config = dict(
    arch='conformer',
    model='multi-label audio tagger',
    dataset='short made-up English sentences, spoken by a formant synthesiser in many voices',
    train_examples=26041,
    time_shift_ms=50,
    n_mels=40,
    hop_length=160,
    input='log_mel',
    spec_augment=True,
    win_length=512,
    norm='layernorm',
    activation='gelu',
    mlp_ratio=6,
    head_dim=64,
    fused_qkv=False,
    qk_norm=False,
    inner_norm=True,
    moe='soft',
    num_experts=4,
    moe_every=2,
    expert_mlp_ratio=1,
    slots_per_expert=1,
    shared_expert=False,
    subsampling=4,
    layers=14,
    width=256,
    positions='learned',
    kernel_size=9,
    num_labels=202,
    residual_init='scaled_by_depth',
    optimizer='soap',
    beta2=0.95,
    lr=0.0012,
    beta1=0.95,
    shampoo_beta=0.95,
    eps=1e-08,
    precondition_frequency=20,
    max_precond_dim=1024,
    one_sided=False,
    adamw_lr_other_params=0.0014,
    steps=5100,
    batch_size=64,
    epochs=12.5,
    lr_schedule='cosine',
    final_lr_fraction=0.05,
    warmup_steps=250,
    weight_decay=0.0,
    adamw_weight_decay_other_params=0.05,
)
Rows from block 11, named by matrix and row number. Each number is 128 + 32 x the weight over the matrix's rms, rounded and kept within 0 to 255. All counts start at 0. Numbers have three digits each.
# proj: attention output (model.blocks.11.attn.proj.weight, 256x256), inputs 192-255
proj.65:147152108144119120144113125165127112080103079148193166117102117122142126164123076148183157103138104107133099146174152136145109170184171124163083154124058157141106161118113152079196140145126092
proj.66:142102131142142106119131192134097132135166160144169117147164107106110155201158153130119135139117158111123135096190130118115098156144173151092111132116148122128106159072142094113061180129114116
proj.67:152115120164078104131131183128109145081213144127099165082151124174138126144172164097228152133192106156153146154091208122114134155116104169091159166147061142110094096153170102122093076115149102
proj.68:156177136142154125141158198188070125117100081126099098114095199161110122136077166183138148137092144110145151145102160090100179128135128171047116156101155094130159164098118126112109166114156111
proj.69:105138116162172084128083124140127134098188137123131118112127114109093156122137136163088153157119105149143084131106144125085135130111110092152123139137128147096157146141157144098090085127176149
proj.70:126127136115094104092147121153126098145156066125142152128112113130119138094134164145197068104137096152098094159162115150067109118150109134144168113079071121162134163156091098144109150095163074
proj.71:146115135168084123125096085152157128121158187172112129156167115122135132104102154145118103109140183177113188058088076097114136123084129128163153117142170110158134135137090151151139076109109101
proj.72:052098165076112115162124122222118139058156097161110076133115147171078071139141103096136109071144133106120108145125130106121132095153106159093094092111180145146120121121177113056060116158054148
proj.73:129107117116091103102045146156057141094148151102113099130126123117172120137096131124140143181129097165127100167134140071166167139101149119070219159074105166126113102184108142098137141166089134
proj.74:124087089121166139151118149207163077082172114103151115141164140163143086083112101136108082060144161132092146129113163110145121151169098055102132150131175100094105122140147084125126127161096097
proj.75:139069158164158124127173138154073090142153151134148142145167108153111135148152139122107088102093111104081131132115118151111175149101163130118138072096083119118157134122154185126143146114158125
proj.76:106099080105126130138111119172113170070106111141141157120130063144127120101109177148081135140132033074165181141142144121148100129120142073100121128106120162095103186108192135113126116116121137
proj.77:117083098158102129103094188083125164141112138150130132183107145118185157127171192126115133132119166129108165149154156116059096140097087099086115121143141174136091104131078143110074128128123145
proj.78:137148138085076062148138113128052123154094177157134189090134178172153141195149114185150141128125135101111113096170127133093122167167083086073134106144108180144092143140116136104157092170101119
proj.79:154102115046116120105141152121119122103157143127101088128145141083132133106199105166153135123133188203141152096111133106095103148092132101200180079102152174137162141136132076144105097131121146
proj.80:118080081074116083105069103073134146178102148113129139145150190070194131137124100142093080196148096084170159124120128165106185120105115106119110129120087116155081143142132129154117145091118152
proj.81:127107132109164098135106107053083168114138185114064181116114136121101140154137118106120116162123085086085126099152100096193150102114101075127103102090142112112100162108116161127068139140122125
proj.82:130139140137112052155165117131070116103155152135166123108128111183110161112090120173093156124119108126120155181139123110124173125039129106057109120196145140136177099133176118145090148150168112
proj.83:127134162103115063144114171143113155086145136108091123145093105129136120130111094165120151106155136094112033134132130123170153112152110110162128111079125126161086092090112132021165104091209160
proj.84:192182118204102126158149137107138122130149075139065152088144133110119138064075185093133148221100127104115113136148178063157109164121086189086134164124141080159143088140093140109090135098182166
proj.85:171103142132201135135121078154129147090142162142153061107180116185096146129127179106112168117098108104080067108077167073132137101054120168182140108112104191169135204138121159157197218124184095
proj.86:091154127128154164165132069126157115139066116141053073117100104121105155106109090092094177139132144116088145148105115104178070107139107132138151099102145120108170082135164138139102131167102187
proj.87:085036125144140126132047165112088111149151124078154074177122117102116187175124118106094110210115132117162066155192149132109070066130072126140140089108138148173147113111164134146095106161114136
proj.88:145183078157128129170095108098136159157135090086131128181108141131130147142128147137105073139131182084156068114153125124133124082113151122134130142098150122193140111152110118097124126129133100
proj.89:150090099125161101079069159126125185112099126132125114161153115109114118103137156155109113206128128105096154167124163082200153094102111180103126122108119139125082123116135142122063130116142095
proj.90:129151069158129122103152126088100100157118172160121193116151082163098104148128130110158156159155148157104132096124113109129104172150138097135128115129153138118080100142168135121144154126177141
proj.91:100125225118114112191104135151154104187179116145123095137078146147142141107160086104116158124064085081157078093142111094118126195114167140132132197181161130155171105121077140123125147135117141
proj.92:149074129132105163129105071160101162090117066195138119140131105104189059150163081183153179119109118162172150034174133094181128153191125119100126094136177131074142130115117124158100087139132095
proj.93:189158156183122088159088107057132135128161120139133087102122195118173087120079121146098102169178124136144134069182120104164052130100060127084212130138106112150139142143130129113069113147163096
proj.94:126107093091153127151113107070131126118182081139177100106151131164082119126094146105112186180138075113144140103103156092130106102112120091128170151103144133165125139111122126160125107188163165
proj.95:111106120110119131155209121137154120183114144117114141145116090124133113152124111135085122214159119114136132120141137189152134145117147154181165141174115118098126173151093089122132132152126115
proj.96:092163107140165133121134162113110103176137159140167108110138155091083107088138154178115152148099132063138089082220073100144062128119160119165053075083120153127101143150115152144133128145168123
proj.97:069194220069113070092137164070160138142066193127102121162130114089152134132139017088170101139102174092103124105171099103123127042109173129158060108149071161133137127168125135090160144126119165
proj.98:169134171110108194201150118138141151146142127125009079091142120095153159091122206109092074086136088164169140135080146103126153096171127131109124136122188113059137076091126100088146164092105100
proj.99:106115141150112103066088124136140163152127174133188045135154146092103122107139151095182156132171113128145132117112126232146096106127108112185162130125118146099114140127126110161134179168089142
proj.100:140090150074094152185128110164166156099163116129146165123170136110146167095092121118081153153115112070108142080125147051118083127106009127120144092082126072149128120104096121151095108122138156
proj.101:154144093109141094125121099088099123177117143147158081123162088161114143121099144102108134142125156162134073104089125113097152135131129125143143202118107144167138112207181145132139145114085116
proj.102:141100177156140206146114118181097098171112116140101141154123200097162083104132123163159093101190116157127102137100107081143121143127137108110165140137118093118112147153100149127175082129123113
proj.103:135086147117181088137136119102126177191096139129109132142118116148072198177115071098135120121138123181150071089120114157117165154135101117138073141159136173147122122168179155093169121124080138
proj.104:144105099123098115087083140106118195127133116115186209080144151119166128106127147126162150098194144155115091128165142100109074090131112097100089165117104141166078099156134073130182043134115088
proj.105:126092141149162111154063102051127128098124081105076146109095037142116149109127083119103168128091068133152133116126077126172206144134117118152094118151135091128160127126145107131082133113147169
proj.106:148105112155161070126094130138171138133148191139176120128121115107158134155158125170113057073121099148100090120178140178096095121137176142116160112176160084098147097123136157107167112116125154
proj.107:151163115144108103152106156132151160085107136129090097145078164054193115166121153093072215131120142060156158111130164079165127182075101108145111120098146082080066148150123100121147088166096143
proj.108:164122134098129122184148171094147166144102148138164150101191140158078157124078117110111145100094118109156116114125147117140121153152129097096092140113129103154104182174127149139140164163088153
proj.109:109078122151172150151153102088124094120173125138103157107167083112149099124110103116079158135127120109131105121151103158152139133083175110130083104148121127103140084154150108190048140113122080
proj.110:196095184136087121129090147070151158183162139130098098098126078162093145130058128105103195131156144199147134138108179115107107079125115152150119148111170154114128097153157091148119128098070133
proj.111:123116101125102150090121100175101117132117145160122159144080168099154197095156137151058185184156157100124132190096100128147115117145095108165134089062111160097092138140137140088142168152172151
proj.112:157118154164118160100090105088101109087128126063168144149113119122092142123117147108201169165155114133143088163078122084130121166059135167151189150112153112127170133121133107162159092133164119
proj.113:131140158078119115118147220102142121129160208164134100135173162098163123099110093139105063190135165075095126119167114080106085173075080110166127152156158141162158121126131096171078102127161170
proj.114:133133110183135186091102122145152081163124088059079141107128124122232121171134115114111116130117188098097159134123115132169095127132144183122191153183166076131119114103115135166118088146095080
proj.115:109049150195154142181111135133124169098105142139183061126142101113129148071095092109159135171114158117088146093121084147096192144079092118140113122154124097068117119104131094123050147121112115
proj.116:152118070174123132109106083210115134169166111127088121131085087128145097077114126102103159141115094201132129092147073111157088219153092117138105150107192152145148139140158149130086129103057138
proj.117:111128067131082131053132153159127135105139076122133118091134062126178152109103168139154163082101132134138114144160141097106182158131100113118118196160123105084134111104186098100121144094115140
proj.118:068091172170100129156177150114193081124150144107159158136125147129187110148118089135077127107119156134133099131118110144138127103089107136131091083132189130152174051119159152161119161108155121
proj.119:143114112197099133116129082117150090128129153134169137087130079096130151121123138103106096118138077182101133104161123089080121191150098122168089122108176131170089086150076112150165072118158082
proj.120:127162130108147113085109140128079145087132112131147116117161087189135145120103178137149146105109152073110156141162100063104127138138156149130143147124159129129152137151113169150161101134159111
proj.121:096147121074117104103136113105076131118075196126109087189066144127173127179123109136120118139181142041118160156139122160113133109126097131100126093165080132107114123096165102121106124104095167
proj.122:143141131126107119119147124104119177205096193184114103102112051123124161130145113104107102119119130061118193076121121166137093170083198089163125092160145120064124165120110158141112139148152109
proj.123:176125142061185165138121127130155108138133126135132135136132214200132151134201123117131115148126174139152134087116099134142145160158145089137138159159071150117086127138118131132168157134129135
proj.124:110153115128147105117189096125088127143167129152137110129177187163116132176111130130142155101160129115143170064146124095090141145162142117090141159063137139098169139119129094138159112131116094
proj.125:142087173152142114101148162127112165085077139117191123107139099111097164144162126146167167117143120145134134132158115138116167162119122114035124124129109112178088095157161146090171138121116130
proj.126:141201130081129156155129102112101150166073126123128141164095133086132089131103122115139103122112144079082131148161088125153093088136175075124095056110188121101174116158154160133103138099143115
proj.127:153088112105156075066106164095142086210116104148124197105115099082145136148102093144175174135172119132154055115098118146160146083084137096124050144159137136106146115116103108127142137089099124
proj.128:131168098085121101119102130119184106089136113117140108093115080086136051089174111111177140085151066175121148099125144138084080101091087120189122141103117128117118112143151115135076156122162101
proj.129:131117113167166158152064163124062180125102165171154118081158107113074141175140103106158136121160081125154108139147121119104135136113098102110104150093066121080126150115174188120088120115117087
proj.130:132172088168115100112125123104146100121089129102163182124168163117167172068106109141164153107076142116100197166066151158093131115086155068098169171140129092122105086118103121130144177131152145
proj.131:093156109130113140145111154127188156136165079107146068180073141156131126155103120107156189141090152154131082147188133094139127163128124137142099150129076076133084076157114101165153117077146129
proj.132:184116088139120073150132112080178158120156090129117104158102113106135104126115083098190182198133128198105095120077138092166144186087129144177127117080150155074075113099125103151128141114146161
proj.133:152199137097130098156145116134099160178131117129126108119104113161135129161108095186149100152100158075099149182143088124085151130083055155161146120064082094096118107168158115122142165095159081
proj.134:132054146148126092130183134110051133116117085174140156120132117156202103103121109135113078137082112127067139138111135116124089154075124102142109026126181088112069129133105150057190126116080114
proj.135:142122136118163134114164120068079137131103169144134107090136132100155139088150153150091088130139176115130133082105093107167168066159167135156101094151115125112105175178101148139116127118129163
proj.136:072167103153112099119114134123114125093124179147091085111129079135135111173130146128122103197114175127073137105100146125114079149110153117086134147106135177161144110157099153123085140132091123
proj.137:106127129160143145159123097107124118124164155195125072154056111131126095150101165125105144159141109149182138146163108122130133113170178180074108099072143121136171121135174152113055125147128132
proj.138:126111107140086182143053068127080154116157114041155112093105110138105115163122131089126148152133118072176125117104137085074106124127145083120128114128109145179122125139150230117125166116093097
proj.139:168145218140097173120178119145146107085110122126142191085133152133081123064106110122202160164103135112100144134139171128134151179122135127137133107133122096142167140148102164142208133121135224
proj.140:123098122183118157116125087073155143160123055125108108201085096126118106121128109061134104176129126091106123172091110140164133148112084180084127145141119133120125150097137119139114177121120122
proj.141:123098172183101113087105070143137159111067127070164131107114146082111126174106158102105059149103147130094156114191121124155113122140109069158140121121127112057164106187130087104120105106176152
proj.142:153150139155130146073145096167160121154117099118106093153111130121115171116127125119152140136124109109106155129118124149126103088076097176117149185095143129170160103045115105110118113107117184
proj.143:158117070062166175107147156152111157129119126173120068153156099194114150080119109167150088180117115135153139118144069126076181132127110130176130163138121097165120176159177127142149131111093093
proj.144:136123127172096140155133176091135152151113105081161176127100123130169159118087089173152150124117141171142165139137115112144073108182069113100142185095109132126113145168113061189170094105065109
proj.145:064134102117180051105062111117089141171136136116091141122088159087122129113090133108155167144091124094178143146219121119161093085164158153125110194086117149140108121078143176181137170086113128
proj.146:188143100096100136135170109141141086137131126133128133134113090160163088111147129164109121110131073109100168142171122112102177154188167127137149102124087111100147141222097106079123110151109138
proj.147:086132119118189095180074115133148078103119123147090108124155102189098108122159132126103112132133109191158066084131156189196111132128102131118149163146195081111104107114194093151121127185086113
proj.148:115138119157085111080114087205155122123176148100124163149105070087132115125119130164081093149135127106129149131216107128078133103101163115123100149084162104070120127097135167123107086103072100
proj.149:083097107166170123150099081137113084102130064178191133128121112097135160064113092115138174181169113131129074116095105120105130142120045131128132133110082096143088109124115152114148078106138147
proj.150:148071105131096138116115134093157134140139107106139037167137128169117114105136100159112145114180139137119107112153105118124103100164089157075118125122089199092142196142034133142093178156102098
proj.151:103128083155131112138218111090102068128172094158082049136116134163113103056118137136161133132137070140123069148058129142158110155130152172143129118142119184126167138074134109122159094125137144